config.yaml
crop_scale_min: 1
embed_dim: 384
encoder_num_experts: 8
encoder_experts_per_token: 2
encoder_patch_size: [2, 2]
encoder_width: 128
encoder_pooling: "class_token"
text_encoder_width: 128
text_encoder_layers: 6
text_encoder_norm_position: "pre"
text_encoder_activation: "gelu"
muon_scale: "original"
nesterov: true
batch_size: 512
warmup_steps: 1180
Rows from block 5 of the image encoder of a small contrastive image-text model, named by matrix and row number. Rows with one number within an expert belong to one neuron, the router's apart. Each number is 500 + 25 x the weight over its row's rms, rounded and kept within 0 to 999. All counts start at 0. Numbers have three digits each. After the name is the row's rms in percent of the matrix's.
After each expert's rows are labels from the 100 images, of 14848, where the router gives the expert most weight on average: "strongest on" is what is common among them. Only what is clearly more common there than usual is listed. The data: numbers of one to four digits printed on busy colour backdrops. In brackets: how many of the 100, against the usual share in percent.
# router: router (encoder.blocks.5.mlp.router.weight, 8x128, trained with AdamW), inputs 0-63
# up: expert up (encoder.blocks.5.mlp.up, 8x64x128), inputs 0-63
# down: expert down (encoder.blocks.5.mlp.down, 8x128x64, transposed), outputs 0-63

# expert 4
router.4 083:488492450532528506501482528516499481498525488507503468489508435537467485516538546502477492466462510495526513491473537498499480514458504488527486462493531534488489433502451475473532478498475465
up.0 094:506530454477455461527505512489509476518461500497444504488523492499507506486502542462500478546459483467494506491497501500458493554507506494467471500497554500516518509468491517531519531492507502
down.0 097:459455490492446464515475414489532508530506509471478484562504508498494549521505535493498497471577532494513488483463497462477507482486508495520510514493522488496515508517492517496520509505513543
up.1 091:501474514485555470505500479475474506500491488490512529491533488515480535553476525493503529500557452498483501489520483501520511516535509512460459542494505498490505506494500498467502496524434483
down.1 087:518485523522483496533490500493460475499482533483456502498541480514508511475449457507471516480468515524521488523536548525517519454519547499531565495501498473517460483495491508512496520480524472
up.2 103:461476487542466506497491567495496511491487499555484505478515499491494535512513510495513470477509519492480488515486478488478451564530513501487549529530540456485487517461460493518480468478468518
down.2 103:505501499474502534542503536495503527491517518541510482525491476491508465462494477498509476511538496513516494501485446504521502530483463494527476494525541483519505497551517488497489544564442507
up.3 084:541497520468474487521511504488507519508489501525502513475464498545513420473478502476523503448541481487496490481541491504535493478497522503563479459485497518499477524521479482543467486535491512
down.3 088:477467510527513490499504451442497510531495490482499476504511482477512504471508481549499502492504484485496469507518506527519488504503514531482467519543462514487443544491486521498495533509495486
up.4 096:521539480472457476474494503486511515548519499471458521519489538514493483510476511497477515537458476484501558507519438480511446510500482504486523489531495538485499484542541491491517465478479525
down.4 091:476509505521478552541468468527481515491487511471470527539480477510513522506501484473524482485521480511508503540514487505500505532482518499536547488491555472481444493510514526540517490501478536
up.5 104:493533504498556495503516505539472552474533530513441487487481454537511485478503524517532531493488532496445466521500497525522492471529480527540485455494496477510474453524503473491475443500451518
down.5 095:477507493503539468474491471494467483491498513482458510502520489506466495495538499549485502498500466505488506487466496467470513543502492522530468508508472507546457495485478500513475488497538530
up.6 102:497527495546483534501517493474518497516475528502529505473483500519518533480512536516484482487550535506466517500437496496522497504480514510475496512507557517508536539553494483527471519487497519
down.6 091:523485484495513471468478469497474462527491462504517533520503540497498497505496517492538551493477496496483478486489486500483503487456482524526499508515503489491502502509525515504481483464487478
up.7 094:492480539518465478484506488508509462537517508518492513511478562523474513495483530460476556484523498516498529526522460459527503506494506458488532490475481495539498509501492468537513483472504504
down.7 091:495465520534488519509464429529498481470518515508487553479405511503514513508522507520512493517426518535511529494501473515480509509465539512478503496516482537507539521463542534506501527510512496
up.8 090:519482465518507484489478513501540490500479477510500506467506516427479503416549542494487534490522487530533482481490489541507486502508553512517513498480527477470510465525492482527510493469502490
down.8 112:506488517456547518521481506507501463533503513508517500498484509513468566447521520490476468500498532532491490488498521511432475515494508503498490480486461541528476504535526491517491530541478497
up.9 096:539468467445481509508455510461496530494482484503557518499524460510521515506496539524512520513531521489465492495493523490529484473519549498527499487518504507511529506514505473484527492415465520
down.9 097:475523505483522516486504506530514518466487480500482540473485520449492482493467528504534506489501483457530490505514489482491504509493467525477483466538448509489495544530520546514499526516520479
up.10 101:520526489511495477477489518468516520502465482510521501466519509505500509503491540508510473543465507517521552477500493483469474507496485467491446509531499530463505578508523528503505525551528515
down.10 087:518493450508454487499512505505480498509498507485504510495520477520448477488518509483546460498511533499499531481513530541525492446501505499520493502467521481458475522543484503544508469462480539
strongest on: on a plate (73 vs 40.2); length: four (64 vs 25.2)

# expert 2
router.2 095:480512478490521544482481479535534545484500547505474537506491456515505475496505453511505469545459483516500457480496515525464498551491454471532516533486520479497477500504507497463498505536462499
up.0 091:498521485496499479531506533507490503548491523473519513509519498500516551467529512499481506527516522464488471507497512493512522516528481523494468456504524488505482495494545515509471468519468568
down.0 094:538521536538494474549544489480493463523510432482466523484447548489492492469470513482500511516497482516476472464538439528480502483474514534530524472494510532519526539506484511497492501493507470
up.1 107:464501464564512491540513451519515517466467514536486492509533506467481476485479461528484494530489499487492473526480476513470473556546497518477498518519516535511520522466517521455510462541518477
down.1 089:503524506461512482486525464489475509498486525529528460541459541498474525528489491497482533483487498499548507517553461492454505515457494513529513514495511478506501497491485513468486462458499514
up.2 100:491482490510543480548440539501533522456522520462491484510512495481488507497530463484496489536478479528506514490484518528483520442568518520476479521499530492535503522459514530483511533534467479
down.2 097:526510524492488552463487530475550516449520514479530502462512486497547478496489501473528501529466516546554449501562507488494518507469505545489530502493495463481505504486475478510537519493493478
up.3 109:474512489467487469535516527480476494506548518514508510473500481525522494501506511499555454487476473521516507475464483483528539465502479451483486494480501531498459477534482513492498497447511519
down.3 111:554524491524543516490483550502506480518525454498511510489492520499484448534479462497502507496524497475501509512497477517497487502504543520533541510491439493488538470465515489514504483519510494
up.4 096:473501526507525471521527512525533494540476491503478491464491512504506508524559480542543514497484476502481439515474509502531439499461534502538506477484522475534514520470484479508455482493486517
down.4 093:492464495505476463479492471526516494487499493527512533548492500457524474532497542476469514471463484502510518475498499526467538513523515516463491498507516444464493512490510480534550521524509530
up.5 092:512500506486552502515428467504494543491506513519509478514481455527499482497495483517489520494538482469498505495509513544564461569497503495507480489533509559486493501511484490500472492521505501
down.5 089:501498519511506480547447504496492505472480532518453509480517517525521543514516509483535535525458493520527452492463516457479508461472510470543507485424506428514463537518521496460482468513484498
up.6 103:526523490515486497480488504531461516487518489472482506510500463510516546489531542495560547512476489485492508517513462491448515479491528460493550512470475496529530473498490490504508466481496468
down.6 102:482483469471498482459511536555506478495550489490489500519523501490540466510483501513487512470525491505521483451495510501518426550516529509499518493496545549509519507500476483474534522509500468
up.7 101:522483536491469502503531497478522516533496494470472504491512483471467480533521529475561494487550523493508485501547484529491493512520507517515455467463476494493493479514525485533485492460490546
down.7 100:512453467493499472483518495460445488475473466548502502531510489530499494515463528519463507499460510498467518485507469476488536531539485506553496504484486515496453506547484511530495493532512477
up.8 085:533511510479494480473534527490488470475488459472507490499511469468511510470517492475471519453498513496487505481507458482473488488522517513466522505535500552471540540505501506546517549519431529
down.8 107:497499514487499509505510482539538449489487469501442492515481498482532533530539520535512493497509479509481535477493536478502495495509480473456463507514500501515455531467519474465547520506541474
up.9 116:492470497521513467509497459504506485513492523469476549499495502510459435501535516459509439527511469497518517482542510516475487491508534514522493469509514429521495515483496525568483488529486480
down.9 121:490533511514468498481532522485510515464503503513500531511509475446517470518495506552515519483469518469482516500525493543479473492530487492505515493546506521551465471489483500501454461473474512
up.10 104:477524499526499525563486479505511481497516523474484480506508485513510509500504474503469453489458510526534546471503528546503507522531500537478460501475503518511519516516476471472515468477497530
down.10 097:477542511512490515523500498460469453487516501511476458476485509540556542490510508462515502482486504479546473505529513447503511468462493523517476495502462467490471553477498489466521545511498505
strongest on: length: one (100 vs 24.5); on a plate (74 vs 40.2); first digit: 2 (30 vs 9.3); last digit: 2 (30 vs 10.1)

# expert 1
router.1 126:509472515493497500515534537470521500520486487456516525501538525450498511455527540470484493527538463487510486488504518497472478484471518500509519500523503507491504500509494518555495462484508485
up.0 113:523511522494499470493489478482512487475495518516482514530487516498490466504534513509522524511539422431506480507521519532495497481487477537525475520561479529526488515480519534522489496507503504
down.0 102:518517501503488506476511491492498499514517482513520549452484509481533471462470482543451499479511529525473534507529475538493508532526503480483475513495485484473521477502535434501475497485490470
up.1 111:493501517488486462508511516498481452526519468520519479478488497499499522479507553487462503505545513477509496493505500473493479469476548504509532527509446535468500452529551469517471526506486490
down.1 108:519491460540460526498503473534482558523509509499504523498481505511514485501479458503499516502497542501513505471508451527494542477490463468489539464482502448474483466542489491498456493452536509
up.2 124:503516498500531530540498482514496528536482476535525462530499510507521494485500485523476479525537525503510486532512497525502480483507479526520536478458503578493497503498473526486512527501479506
down.2 107:536507503526502497468511463497539539529514564491509512533471508533518521507488447518518560516491501515509500458486518527492546486472509475511473483501459511482511498504526521487535509487499478
up.3 109:501515508448498457448495460468479536501496494532522464553455518458503528476511514490505495506515519449439494492488511513493520501520503503527502508497510544485532527455534509514479501515520502
down.3 110:499481466478500530454458488496519496495511449566493506473465484499478468480474525516522473523526495555538553503495441496494487519451504519521504487480498492495489523519511492488513443542512517
up.4 089:484519501466479504499472505471502487546515561509491474494483492502506486481503516527503491506512525503526516503533479510444489503518454536476491502526525550529546556471522486450521527473449498
down.4 094:540486463516437510523506515525504492483451513476495466535522489484486549493517505515468523481510471481498482491525498506470552463504547457557506554491497494482467515526496515544455481489544511
up.5 089:535521501473486502538478485493527490449450503520508471524508510530477457484459487477507494508513539517520515497528500494446489473518471502492511485500496534512489474508538515469478494491530533
down.5 094:483469459516513507545498470499468510493504459535478544463478475543523513485470487480504484501537497532505467489493525458532470562488504480523493529499507479517455507484508557496461501494562503
up.6 100:508490481481488465487517474498528479503533517501501501507458490481534438556474521516495487497526465516504561474512508530520468489468523536509481498507485507460474478521521458565507520514495527
down.6 091:499537509530466501471516498487457502479509517499500514478525487466493496524498515536486516512518503475450526515523491495518548450549475531477480482536485455506463497492471476489488514517514443
up.7 090:489532477491563505536517496520493486505502489505488489499472493484517468493507503494508486493499441509484511513524511539537472472503559535522518505527528481495503509516536507528481426527504494
down.7 093:457484481491466526528507505484472485457496496497487506447478543483481523481496530479491502515523532493477448481490526451478519488518459535508521468490496518524511530476485510506473527471504531
up.8 100:486534462508566508505492451490555529526480500480526514498451477487502519530502537516482503509522521493474461522493491527517519507504472528491469474472507485497468501555499483514476536511499458
down.8 098:524523546519487513451471560497497486510512518519498517512553480513484463511499523552512505476520484491516493502516477456504512502525497499502501505509493476537493505425506511540549483498484459
up.9 107:455474518529500459500498496518488428492479490593492460515457483499511512472506524473494534462493506492505522525500534512541505447556526489492496531474501508482562523472492482528502463506519512
down.9 106:477532513489484537483524518506556514513503517510499485497495475527498492497500499492483470428532485508462475503502481442504478505508539452529437522494478550492436537523519530497491468549532519
up.10 102:486507476475509464482521504516524507477518556467478547532509526464537513508467510504485502518520519503463501501485552561517518472519493518462501499526548494459495465495515438532485489506499487
down.10 086:545481470487472494507483498538489497541510476542507501475490470480504478537494490481495566504493514465493456477527484489491513482543496481518498539505476478467500499451485541502493499555473512
strongest on: blue ink (26 vs 8.3)

# expert 3
router.3 080:491475489542511538511512492484469545526500479470525459458515505519478523515484536524511510519465491536531497511493535542507518551523459481493443484465522484502479465506505495499532493498521524
up.0 096:533536480473521464531523499526500504536497473463495461512466487486467534490513484483453484486532461475524497480495461536515507505514519472472513500515488520486534561485563503489456508484473522
down.0 105:541503474486521482496454491491485522491416447499529492519462478474517472508474462539512470486497494546492493503494498520504453530483492509534468478519472518506474510503509486554457555526525528
up.1 090:451484525508514497529491491479479493529467530511509507500480477481498533475543570478527465527487461477482472509485514520471530467560550494467545428475450478502473504473514504474479546507509526
down.1 093:548499506528484510524446498546482498483497497457528521465478485485497477487497503494511483518529494552503520528505501490520490541490469500487495502492506498504534488446443490470491483535494488
up.2 092:474454483458489494527524477517491513481471511538459461541475487483489483492520539536473521474522468481495507466458527494516468472521523452514507501468528488541499556510516522528490478471478518
down.2 088:468521469485515488500506455503514482489523516459524500514454522487517516517471538535517492477485455503519528476471469494537515506561479513458474496460468493483520514488547554504513495474495503
up.3 106:502517479455489543512509532514498511494550501473476463466490486512508509514522530483501476528480474507476482510483471513524499489549514432491512460504483493511557526487495467435483529504524496
down.3 105:452491522512510484478431529503470506509486509506475474498464509501532509474506507512482549474488440505523485473525535523519532493473515485466505487525491520499473496533517491513519478529477500
up.4 098:475490493519531488502529512500486478506534513550473523520490492473511490491479470507511505467468551482485531519531500565474473448559521534482503539491529475520465498488485537499484459508476496
down.4 093:487509518508500500567521487509472488536482531503559501456547473552496483504511469498517549515525486521482477513508488522476542541521547495448491491500486501495537526488505522430493486506498443
up.5 099:464469517522451514519499511461537540547499493488561492454472514526461516515509515474498462557492502511513509507509472502507481455502528492485477491490541462477515490493484480500497528491466462
down.5 097:449505487527498491473486511478494444480523470517511522484475494479509475520505552486542534537488505491446506536522508484493481483515438516511494529500521525535504534516533471495516513481442509
up.6 106:473489473511502540495530527495528483490530490547461482502468438523484492545491535489495501465463499486511503520486480486522494445519567496511475470450503474499537533498473495537539443475490493
down.6 110:490509472496531518455466442516506505469486467485521496522492550492523508554547503522525462505502505491508504503505470514477536490506435501496465496521505484514477529486462515454541494523522498
up.7 105:455460501511461467503512513492506507515516480506508477488503517541507491464492488507540500487526491506493506472500487536514487423519482492520482505498525492499493529485509536519497465468508520
down.7 100:475484496541520510542521502498501497474449513515552511488493476493521508445485487503550510530477532510494480483518509502462511451508513487477474522512481493504464493459531493486540504491535495
up.8 102:507532508539502510542491457503529497510525520491478513491512482496504485474505530511531476548478514526442492553513554545493535464543497497525471483471517512454504519509537439495491523489509527
down.8 104:522488495548472488459499500487550478496492523485505518518503493495496521535499499503493538538489489469432545518534496542476475505513498479509461479517503528470481493525499475498489531510534509
up.9 097:507471484521496474499486509505502528517499473518470482529479468491455506483510490459514499524505459514525489520544500523464492484513558503512514522478469521472509504529493508468514538521480478
down.9 090:505456482523520492478506488419470550517471474523507497504562478524494510565541485501511518526469476504474470497509530500475496484551500505467521533503459490483525463501534495474479503525521520
up.10 097:475524480510478482531488554462540496495529481501515542503545522475477496466482516489502486510471492507484517528493481484500489520532496507516505480507521540529448500483506527495477516542504501
down.10 099:467573533486516491514540512499537518444522504501504497514456527541465481486471516505504487524484486425467525474498470500531470497509459505519455510546485477496474481568473563524515501507490492
strongest on: length: four (73 vs 25.2); grey ink (41 vs 8.1)

# expert 6
router.6 086:450484466472527492540492479507505527514494514508496495482449502534491518533494506488484515472428534527479469501496533521508543506519474473446454464519512482478479497514496467487507499470505526
up.0 098:556501461493511474518464474491526557514530513477474514502472465491502471462483501512532494496539541511481526487487472477495509465533506549528470470538503493492510493498495494521510491527490513
down.0 087:498533503520467561458537518465472493501500515510485470506547499527502527490529470495459509516517495482477494492537436495512508491500453516516487486438546494459529499467481511500491502494466489
up.1 106:495500533481544488552512469525525527492482496523464478483483514519528528481499513514490510511456509489515494540524490479483465562480477463470473520495553543497538492495475468499485525437488468
down.1 102:521461473540496523464506475525483534506471486476484518523514495475493494484496537476467489509517517504489483500482534491506485464473500557501540485486492472510514526493489513480509465470514498
up.2 091:498504485503513527479506514499534531472517526507502446494531479495521532536511495491521487506488519479462483513511455479528492495486497481489529559497547522492520468529471459518445534482492478
down.2 090:484475521481524520524501525531508541452473491504470558509494554483521500523467456469450514495468513517523528493511526516549510526503480510481469503497533477505472472538492527485491468540504509
up.3 100:489502453472538462524451502507485479503520510484481476476500544527509508507449494515512476498522498504499505536490463498508438499553513471481470509473506493475492515490530501509531546493524528
down.3 093:527528515509494510492503464463500519540512498508514476498468506501488497444507499497525464507515434543527490515492444481508519519483559519551538481510482500504487525484454471508480490537520491
up.4 108:520528486493495489528488548491511485499511526469466483477489506497476510542518518512511494446527498488482486504516506478477500514537479497517429528523536484523487521449509488546518497508481517
down.4 107:507533488499497506481491472494457484494508486510535474524491540516498499475473479488511416485599460460520513510468503477510477497529523519494491481475500514521531497538488516498504512521490476
up.5 095:539518498508479552453526521469528472511533502516520455519486467454500503504545500513490523491481496506534487500517417487494519508449511503486507523496510492510542477493517471488548541504510470
down.5 090:478497546502513477518440479506487519534470482515500436491481548509515456479517504494497506542495503542528510530494520538483480512531499461506520494539540539527474556512525507500507479535512505
up.6 110:514512503497505455502510511476490499502464457499507527523504542458491499483491544454534502523520465466505493522507499498470447484477516492530539478521482476476490531498531516554501499538493513
down.6 115:532521472517515457497523455425474480497512481551536484503478491432478473504488481512522488487527480476533543489498487512514505507485537537523478506517487516497511515507502485517500473528509472
up.7 094:464507473513525508512506535482554503541482498479514472511522525471481498545472480492499498523520480514502546501544466499474486544476450505489509503513460467507511516540506479446484486519517490
down.7 093:502510564455497495503455500539511531451480479515517480512479521486542501502494451468542512549515489521508483500484502509531532438501442475538510502507498468513512539502500537475451468491483487
up.8 096:472516478500535509489486476475499479504502535529496493485528524515436488470475499519535509494489437492506481481478501520499466525537509466483511468520505565507500509538471501528462522517504515
down.8 103:505507502515491530516548511450462484536507510453521500540522475529494486473520509476514515451484482509532488485476485524479482505447516513482511519483498471477470490520555490486479480483520500
up.9 085:503520555519520504506472472500511448545524498496491519488455526534493494516502503465525451501500504489515539500479516468495496505475473557465512510525509521505477480513440489516489502509492512
down.9 083:517486445496481495503472531477525512463487520507483503471519495471458487493464519526494483523515486479501458537482530515509495488543468531501555471462487538530513499451502522463495538517514479
up.10 090:480476477486495487503492525490509498506480502529516466513512508540449512508548493465502471532489503533464444494532478525497466497468503452484498479512517492480510507471517520544458513512485514
down.10 099:523529450484481519461504464485517519464518508479526513480503442507506554496477510490526481463490491502477493504480485474502572524510476514491506508508451500486481491470516544510493496510514507
strongest on: length: four (61 vs 25.2); the digit 4 (47 vs 22.9); first digit: 4 (29 vs 10)

# expert 5
router.5 095:534476482483530483559456527481491480450481451511529494502500538486496453511453516483482467522526503502510498506517484500449484483466501531481495494454506482513512503503476489495477509521538508
up.0 107:500490498447507486478493514455509500509533487565500436534477541462467544498491540550507510492520515527509487528478550524563501501512493472481505503471508511448531535516519489482474464483512492
down.0 099:494480501543450483487517497459464487501458534480496491522544526492511518509500538506460521483477519480510464497465477492474521478525500466470497541449506502491485524513478508534518494481520499
up.1 078:460505495498508519476468476498502539565476497521505489501520517462474477531501508510515501519479505525507557479475520496492477504506469516482499452535494529475540482530529438519514518529510523
down.1 094:488492463496478487575470500530478498477488474488546473478518533479473521522492523511504492455502497480525493548554469475517520492505509494522531515516524541547499486467497520504479500467495480
up.2 109:489535494545553501513506451486493443524491531524493493526490479538506457500507511497515492479487502429514514507506469486521547469511530521544500504499481506483455473499474510577514529498478487
down.2 107:496479526500442460445505543486458460476500476518496493480483535484537534510498510514486508497522503484484507517484496471482512466537526526509465562480546509474477529510521491485505547476490487
up.3 085:542492470522482506448509483494498505512513491477489513500481489517514559488487530499523469525474518473502496499541456534530509482520519480480510487458475508470519498532453513469480527450496486
down.3 082:539522519471537502549505526513499540464485523492533493473487543484500520457493485480476472516561488514483480550482475463482527458542482507503463481506496494488495498478491496521536472554501465
up.4 096:514488508494483503509531480527512484534489479476493501501493524497510516473542459514456534508540512533503519482452463483465477534492496476474522535525553504476512514495516516485483534472473541
down.4 096:466490527491516495488485509508529482498483481474513499532506487494503521487516472523502506485490477521476456489506568516475538495493517461499511533507474490523494501471503479547545443567530477
up.5 108:448418532489547469495478477513515504506490505505507509519478506497497478548515464516480511516480495515497524463504477486496463492551525511492473509528485495476526513500480508498526536486502508
down.5 125:477480512495517512475489474529476504483503477460505522482503478500488489518522506448518520486489467513505498457534501501491467487537533538501491525529449487550502506511495488492499547490517517
up.6 110:498478474441453462483501499464512515524513459465537483497491478484496526487470481530472500489505486514484518480479492509527521494506517474464509518535490528446565480489560484500485516516527509
down.6 110:525548496485546505506512516536485528540529509507531485484467466446441489534513480476496474533543521539525485504537450499492481516498514528509495507490440491493503511487501480488543484485484510
up.7 094:462473471494537488529504477523524509459472544482467537485465518494506522535524480532425483506520471505525497509490494523504462550544527501516468508468486521530507520517466491507504449500488476
down.7 096:522500497514508535493522514498513481475509505544508517515486482497473488498508523523531503523497494506477543484530504501490465538431532519523453540497481527489516488489513514522506510485485530
up.8 104:508440503509534492479541510455507498482507482537537501518531524527464507489506530496541535519505512482503442493460503503554484463490476449492461505436501506491464495528488529490494505498497471
down.8 097:484532497483478506511533502520513491531453563491487445504480539460551539506533500530536494508444466501483468502477499537492485456495504464489471468485503463458491477486534512544474509500512469
up.9 105:477489506500491500540502512532466497512479511518516487499525478490442460485537554483542492489487498494486553525520472465526459467506530512461460481525492532490531499517507468511527444524511504
down.9 104:512519530532502521488488506477555498511483497500522527457535527467510509523494474493514543522461493532513497514494496552516489491523543479574531492505519499524493490482467493524461527506473500
up.10 114:476485481507522528479508519488504463479449474523519467513536507513459488494514509527509540460550548499511493509506494491452525455542464528480458536450509486474513579540521527482542487501468466
down.10 111:498494440519510499525501512492508484534513472496519478452512569532542479469527536482487484515517471509507479463466499543514479453535514444493468446503515508541490485497480482493465487510523509
strongest on: on a plate (66 vs 40.2); grey ink (38 vs 8.1)

# expert 0
router.0 115:503496539497508471477501469477548500498501464515507475459505484519516500497497519541519523480519531466475523499472484475497479452507508517535504495492478494502468518479493524518530513485489498
up.0 113:511523520554494503538517528500500504533456489527517489499511470499504498512473494467481489497488482483529536550524484483479503491496514481494554518507482538478514500457436468507499489502536492
down.0 108:504506502533473525500515515497487501556551503516512472533503503498553527517524499473507501508454526497488488479530489529487505435529524527477494522539502493453500490492519493463496486504429528
up.1 099:490474471480499458525540468507476510532489498523501538444484480525496541526521481479498527551474503523505491467475470511493499483507480491472484510501495483483535513500531512507519522505513498
down.1 109:477542504538551484520488518512492491459497502508482484493522550501481490479495517517460521530478483469479530517502526479561476494498470454509472543565501514488466487492511471490491483529511465
up.2 102:534481542489480490497446483548479498464490497462479484467471536503556557445532530474507478496560507525489496470484494463524501477534524521503491520526500502525566521445492493485492500514485507
down.2 093:501541488526485507509520523450538496513481470551501435516490523480479477525504499477512485487465491458469512552568493525538480438542514522538501548522484544473468543476519489472504508540515513
up.3 097:485516474515532458530493500523496462493479472533531465460521499525467497495499500525492502466570559478473533474543516474463493496510487521504455499490552521479510483541508515537502493456478540
down.3 099:503471492521467513452482540481495473499521542526511467491490525510521532500456510506498493517493492468523504495488513458481508496513495498463495500476497539520504484448485540474512501490522486
up.4 112:452535489483548521523499504491493504507509515519502524498508487534477473512470508510560470459499490500478509499496495477545469514503510474495527459500528551497487533567498525524465466495476521
down.4 102:483524489509486488505530525498502517506473512512518537516501519459490514504512554524500503539544465441504491488479482459454464505481526487501505496515516491473529488525537454541529538512493504
up.5 091:509541536449477526506527468487510520505498494501518454491492495525471519486502529516515508475461530495513561506461489479582506533520488509503475531511513531472476493510508473492470499478503493
down.5 100:495501499546537537500567513505472523540475496460528498454515490519513501507536471503503475512531495481492517523508504547467522521511503484474528460501512478520502539511516463486520557532494519
up.6 101:527540503462534500510494497492505498488533509507495484494442512491508523530517492457475499526450500539463508503490473517487559474501518445466489517480496448472518491479529488474491507517517488
down.6 101:477506499482515512481485469485572514492534479496519479486462485479477532536490501499504511518484502526522510529504499473474535549463522462484537471490496480527505525550497463488443528537503535
up.7 097:505540547489516500482518460498501522555508514493508481527527472488505513522512450468516499499484527517506539475512476509516514481503529497505524500485473444488445473525513472496477511546479501
down.7 103:526455463513537503495514527476494482473502482514502513511459472492474483497506504522487502502531453506498515504523462500466530521461462539470497483504506499489465499577513527510454487514464518
up.8 113:489461485549472456495518488473486491545513464508518486534480495453491498457515529475491506514530464492520450470503513519554503523497550502477509521490470559485503492508570495505511482445487489
down.8 110:531497476461500498453463502539521534494500490474513481505523474451468494489496452529455486487519492534522522445474468490474494525516495441525513508497498451531514493462494516481458512486583526
up.9 100:469476494491490491496478508526551528524548494513560501507487497492522482505447446501456480477535495494502474491482523516526525526503568512484480464491524470482495490504515499496470487503514499
down.9 099:520457468488479516545453497486477533487497513496465508500479506522515536468534512475492482514491519560506514494466540486482475566475482511528494471521529516505488519510469489515478495517493557
up.10 102:507480502513518460516509509451471452518509458534455478471483524468510526481475556470473501519525493510504511522508480478509461469488490525515534529498483521465522476519515488556516504534489533
down.10 104:551457455528481516549492496512469558503539515488466560477491501517519471502463539504477502481495533476463483490503493509432483500504480490513547493512539468496492477547501504521494466508488512
strongest on: on a plate (100 vs 40.2); grey ink (37 vs 8.1)

# expert 7
router.7 110:477461535476526470544502498518466500573504499471493535495498489517541490501544484512534500509505531515528522518448522465509544540492489454492477496534499493485536486507465488488488494471472531
up.0 099:562503482486517467488468501514496504462469521475503546469487518537481510459456543517468478513501481513474496534544507516480495466529478534472507531508511532515484495479479477515502532496506522
down.0 100:482531495514471478534471525517508516487520513496466488476530504516525485462490502497475507480487495435466449495524543482462481469490480494513483489475505533471513484480477511525524502545515496
up.1 120:490475451505480422497500514461488466519501490485488558513513520455510537500479529484479483518513511478488495492462499507528457499514529492513570458511514485473492494477507500546498443486517535
down.1 112:499528489508492463527496455518494518499506506480498525482486488484529453458477483497472484504551488499494542493489482483521490502479504506513552528530471468491471483526533495495476484559506517
up.2 076:457529493476508511452506534487526520516507521507520478525516494455501484521491478464520497525505528534477525551536518481529462464471508501527472497470493536532506488504444478494513493515544485
down.2 081:512492463529465479458484517532483542467513510505450557500466485505508460475482525491484480501498471493490507482483503483529483522543530482516464511514485475484520492512513517495490517486522497
up.3 118:533465478498557522492531503517496499522524502548489527499478481545520509505545475446474538523497507497473460503498486512504508487508542498500495512501507468520501511463506516501474492509440480
down.3 109:490479533497469501529506529525526488472495458510492501458546460524479530466490478496510519505512509504527536492480474456491486532466516508464487527474515498529460504530474485496464463492485497
up.4 106:446501493487464463483550509503488489511461540477507533479546482500495451479519504527493470535531496510503546507540480533453467511510516480466524447506508493519474484496519457515509464499455500
down.4 090:499506479522509492501513469511507528513512488498484481535441502478502486521504513473510490492481480488493463531489507476479468555465529468534535514534517498492511523499544493481488473463490523
up.5 070:499474505521507508477507481503536511528509511485471489516429517525509499488502495523501486467505487504487441512468496527495493506517519504477502532475498534521494496543505487504511494479517519
down.5 091:475498484469497490512483457495499482534465515527473523531502541529510467503522443471506540552520494522517480503457537484517508494486495468511484491502486523480500475468463527483504497501530459
up.6 091:450510521563500441484524518506480463536514501495549497485475479533519456567492504521515489491501515473460498512487503489487530499511532492502484513520470506485505460548513466515496485487520512
down.6 089:528466520513520483499514475513522503495489506481481544491473519505529542512508526460453498526480509517534516525553476518452520527491489484490541434504477515528557499446487493507464497522513494
up.7 091:510497492563535504546479509483510523517487515488478513490531496497501500497522511516492484510518512491514489522458515540490499543505505518485514488510497542478530429531512436453472466449474533
down.7 082:473515522507475512486504510485520493546498543522467496465442490486541516503532519520509479473539462483479504537497463504506508521494499507458553563499493479480515508507529475460506488506526504
up.8 090:485476515509463434522498490516471508489530510536480471467465511527492476533481532536467471510456517464505520536527509486467475509485479508509466509512502523495511495517468506493478494468558533
down.8 097:481482464521506482491521463486497529501517496512503517470517527532549481488452489473452517524458501489495494485540509525480498457529482465486557496499510496511541529496503558505484494493498461
up.9 101:553477542505525502502461478481530505461450506510461503503489491522474504478513484462518501509506449516489482521495482504521460497515561514524559508539534501498520493470517513480471467523501526
down.9 092:504485472496510511518487556532531489518498475456507477505520509466457526483479488482471479546533557491519539501504481487505544505485472526497552526492508459509509472517468471505510499511518506
up.10 079:479497481487492511494529505500485486526525465522526470496474504534489522566533526494534510483536513463500469467465474501475485513480537509536522507508508512502474531534550514555508448512458499
down.10 089:519506519476471500512465489485491481468485475469506504499480465515509473472438478515500531518477468511490458524460515492532537541513527473502525517536503504511523503492485561539493517501498488
strongest on: length: one (61 vs 24.5); last digit: 2 (35 vs 10.1); first digit: 2 (32 vs 9.3)